config = dict(
    encoder_arch='swin',
    model='contrastive image-text model',
    dataset='simulated fluorescence microscopy of cells',
    train_examples=48750,
    image_size=64,
    crop_scale_min=0.8,
    horizontal_flip=True,
    tokenizer='char',
    vocab_size=28,
    loss='sigmoid',
    embed_dim=128,
    encoder_norm='layernorm',
    encoder_norm_position='pre',
    encoder_activation='swiglu',
    encoder_mlp_ratio=3,
    encoder_head_dim=64,
    encoder_fused_qkv=False,
    encoder_bias='all',
    encoder_qk_norm=False,
    encoder_parallel_block=False,
    encoder_inner_norm=True,
    encoder_patch_size=[4, 4],
    encoder_conv_stem=False,
    encoder_depths=[4, 4, 4],
    encoder_widths=[48, 96, 192],
    text_encoder_causal=False,
    text_encoder_width=384,
    text_encoder_layers=10,
    text_encoder_norm='layernorm',
    text_encoder_norm_position='post',
    text_encoder_activation='gelu',
    text_encoder_mlp_ratio=3,
    text_encoder_head_dim=16,
    text_encoder_fused_qkv=True,
    text_encoder_bias='none',
    text_encoder_qk_norm=True,
    text_encoder_parallel_block=False,
    text_encoder_inner_norm=False,
    text_encoder_positions='rope',
    init='small_normal',
    residual_init='none',
    optimizer='soap',
    beta2=0.99,
    lr=0.0018,
    beta1=0.95,
    shampoo_beta=0.99,
    eps=1e-08,
    precondition_frequency=16,
    max_precond_dim=1536,
    one_sided=True,
    adamw_lr_other_params=0.002,
    steps=7000,
    batch_size=128,
    epochs=18.4,
    lr_schedule='cosine',
    final_lr_fraction=0,
    warmup_steps=210,
    weight_decay=0.4,
    adamw_weight_decay_other_params=0,
)
Rows from block 5 of the image encoder of a small contrastive image-text model, named by matrix and row number. Rows with one number belong to one neuron. Each number is 128 + 24 x the weight over its row's rms, rounded and kept within 0 to 255. All counts start at 0. Numbers have three digits each. After the name is the row's rms in percent of the matrix's.
After each neuron's rows are labels from the 100 images, of 14976, where the neuron reaches its largest size: "place" is the part of the image that holds the peak. Only what is clearly more common there than usual is listed. The data: simulated fluorescence microscopy of cells.
# gate: MLP gate (encoder.blocks.5.mlp.gate.weight, 288x96), inputs 48-95
# fc1: MLP up (encoder.blocks.5.mlp.fc1.weight, 288x96), inputs 48-95
# fc2: MLP down (encoder.blocks.5.mlp.fc2.weight, 96x288, transposed), outputs 48-95

gate.28 123:142124138134167126139124094148165141061104127164093131134086130157108140116080104134118133135102145099108127157156143135106159129165097116124158
fc1.28 126:136099147151125115116148123133111152152177148131108130116135128130177168107118154150125127134138101148099130153115127130091124185097124131115142
fc2.28 117:120152164124116134104188159142125140130079136162100121150113099148117152115121140124102118134115132117146149140134116088143117102130133118140137
place: top left

gate.94 115:124186165102149092126143119122123135110131108136127110084111095139090149147116103180081167146135141132097162144120122161110142140142115145123088
fc1.94 117:118122100114109137156114130126117125130097136123124128167150148109138113141131133072161077108111111146132089088162149098128105103097167133119159
fc2.94 080:130135182148149134142132127112175151112151156130136138119128090111103094104156142130168126090085159107137129097090135111156166073138109147140128
place: middle right

gate.191 098:139118114131117107126146150107115127105097083139129149097108095120118163099135084145125099137185141144095117119093155131120127121152129160118114
fc1.191 097:128162127116136140161074111141166147179141163100126114133153146151129096131166171159128166136128159139149124163080115124138138109137108121115127
fc2.191 109:163119127137102098163086155111109141155110108115119105123120181119132155140150107154147086116139152155145151121175153134119148158131097108140132
place: bottom right

gate.18 086:118139086128120132117107109132127142122079158126130158164122132116128117166117123128106079087139109155126173081120144090130139120157143083136179
fc1.18 092:079145095118082105131098080157159141116109121096093145122135117098139145162116100109097093115118078152148138101114154099106148100157138122149167
fc2.18 094:069131138151106121125138109173154080120125090124151130123152163111157107150143119128153091135127082141097148151117116153074151133137139171104171
place: top right

gate.179 106:117115125142082095152117100097112081124122121187083139096125158144120110089137109098087094146139107181153114110157134159112086146139105159179137
fc1.179 104:118124126076126121131129153122116098135158114044103158121160155108157107152106169138138102085144172099129141162115152139160106121139140138131127
fc2.179 106:172119100148103131140082126103108135127093104175121099101159139153122136148087158123124142128105149120160128136111137154104131180162146158154077
place: top right

gate.2 093:058163125099140143166119127140103153143113117154131111148137149169107121101111135137115175154146110125135111108139156131102141078151085128156113
fc1.2 097:121153096118125135162160108093153165130081128165119151086109137134158156125101113108142110138126084097134156148160126146105107146137111157139156
fc2.2 101:151124134128131106162158114150105136142146139131138149118156167117162127104154146154138168105129103143133145069100135143147117107136142157092139
place: bottom left

gate.150 094:129103101155141141077103133192158154097118119141136127160058144143146132166191147124151142137165116107106126148131133123096129150143111132112097
fc1.150 097:161155093169115141067112132189143130140096126159089096121101158171123137186168157152134155122125125123091130136125104130131100111118133118127182
fc2.150 092:126135114137114103164134140128149139127112115140116158127169148152117089114158121122056078144111130150139124128144128154137160096131092137124150
place: top right

gate.29 114:096116139151146093111116116145146117082100168162111118132089101145111136138120083129142109111085127092133089125140121107134169087174112099096139
fc1.29 112:148151125112128144100135113179115143151122101156116098141134153155114132129106095124129128127078137097118131115167119090103151134147136135116102
fc2.29 114:156108106158132087165114156125120112124121111121141163098138158132151123153129125135114088120128129124104113116112114168096148171117127142130123
place: top right

gate.10 066:137122156091127112115140128120146141178148093137131134140110130108132152165140187083128146147096128102123139136117172101117117156092141118118154
fc1.10 077:152135088184129115126139109130149098128114105102113108112118129145135127119164160128155155136152143138169107180112140154109122153107099169148111
fc2.10 079:166141151158114179122127131126144151119159091107138142120137116148106128072117105122093103148141119117120151140134143114141181120109126181136128
place: middle right

gate.77 115:178140142138127094089123115171170129127133110104136129144112135117123162119115155118099109173127123161135109138139077125129138127145114113131136
fc1.77 127:117136130107134154198144148118071107140108118151129136135129121145122089148110115096122139076127146107104137145130172122143153112127107115123153
fc2.77 082:130121120132132145134115118128170139124125140108117080132176106107113133123093152132164146125132127126129130150117124168150148163140106103146126
place: top centre

gate.91 086:092126116127141138106117095132144095108124133095134140170161149159123139128161134153112120118156069100165128084109105131162143078143158108137147
fc1.91 088:136132113129118099115141102153156085123131174180135150146155129123128106073119104158099147097134100119118145126096115144102130131138129142169134
fc2.91 094:144110117155102134163112123144130150156098213096135112132119118112140110100151108109157121130147127133084125099155139144072152113125127124130157
place: top right

gate.270 090:140104123189139127142155127099122151132144150101135171147108172158105140152124117145132106159110113162152126108110149135130102108094129128119115
fc1.270 095:157129105144143154129134142157108116125142181128120157132112123172132154117132125125123120145146145112150133160099157164096157145137129103116114
fc2.270 089:138127122128108155126164141172164136105126134116140154167128143144134150106148121156132138139103107119092115085136141126164134085105121151137148
place: top left

gate.78 087:171122152070110133146157124077131134149122130122126115146147146148149156148111185119151096133110090104170130106115089126159081092128138139146157
fc1.78 094:150114119114141189124183137161122140111140150169119150128125129169111133134106085165138126114121130134093175131096131104133157101130113121109123
fc2.78 097:103130162121107144111143129143161121109140134145105095156122098129148124092115124069141134106097152157105151163138108152159069127135140155081104
place: bottom centre

gate.76 111:160116095179132127120103141146116136135133126085166134138122096157098137098100133167161154157158134143135132158139175120102113120138144121168136
fc1.76 106:133137109105095095150134158119116153125172089126132100151168155139166099127118166113128128116135087139091162170105139131107129121119147155099114
fc2.76 100:160092128139138116135121157100136124129123122160141146100129143119118110169134145129088119129178146129142094158132071154098151195116166130133104
place: top right

gate.181 110:165085126141149154169150152145159168125143099102165096146136129101146179085141133143164134150141134090107145101121123132128116153139106129141122
fc1.181 096:093174111153107096127108096087113125121124143175083172094121106134101107124121088108084138127107145129121117186142168156110129133084124125148136
fc2.181 098:146118153126101122142139111116100156141111137091175080113087088129102127131127105122127144142120123157092193186116101139128174124121130123117155
place: bottom centre

gate.223 101:150110117123177138080143145128106146132125131134144125133088108086138142131069135130160087146196103103117162144118137117114122112136121128127110
fc1.223 094:159122122135145170122128132129119118128110170152108100138135146139094153075092151121143155145079100139166117130176134141149154100131152117153162
fc2.223 101:185148100124104152137089149121140116150128090134118118101160161146125091123158130119121089174109134110133178124131139106135152108135103129148128
place: top right

gate.101 094:109122111095102112097148130153121159110159148103103116146132173160154103121157150172127090115143138100124150154128120110137127102139097107062121
fc1.101 103:114136117165103156106109117191103145154134149094125124139144122133116154122098128167133113155134124126134100055096147109099180144131111165192127
fc2.101 098:133138088133154140086150155124156133172133128066148139110145112140142085104118158154104094124144094111102135118124119083150103110150138126163156
place: bottom left

gate.23 124:135161104085123136159143115142132121131108123132139144175149158075111152147112130109100173091129084119115105068137146087138124085133158128148158
fc1.23 117:155108144150141138145115143086122089119128128113089123110105103150121100107111153156148128158086145117123153165137133140130142159125088083085091
fc2.23 114:140134136151132162147124131082128140106139120098120113117105105139110142137126164165100159139109118106150103151149158157127129139132110098111079
place: top right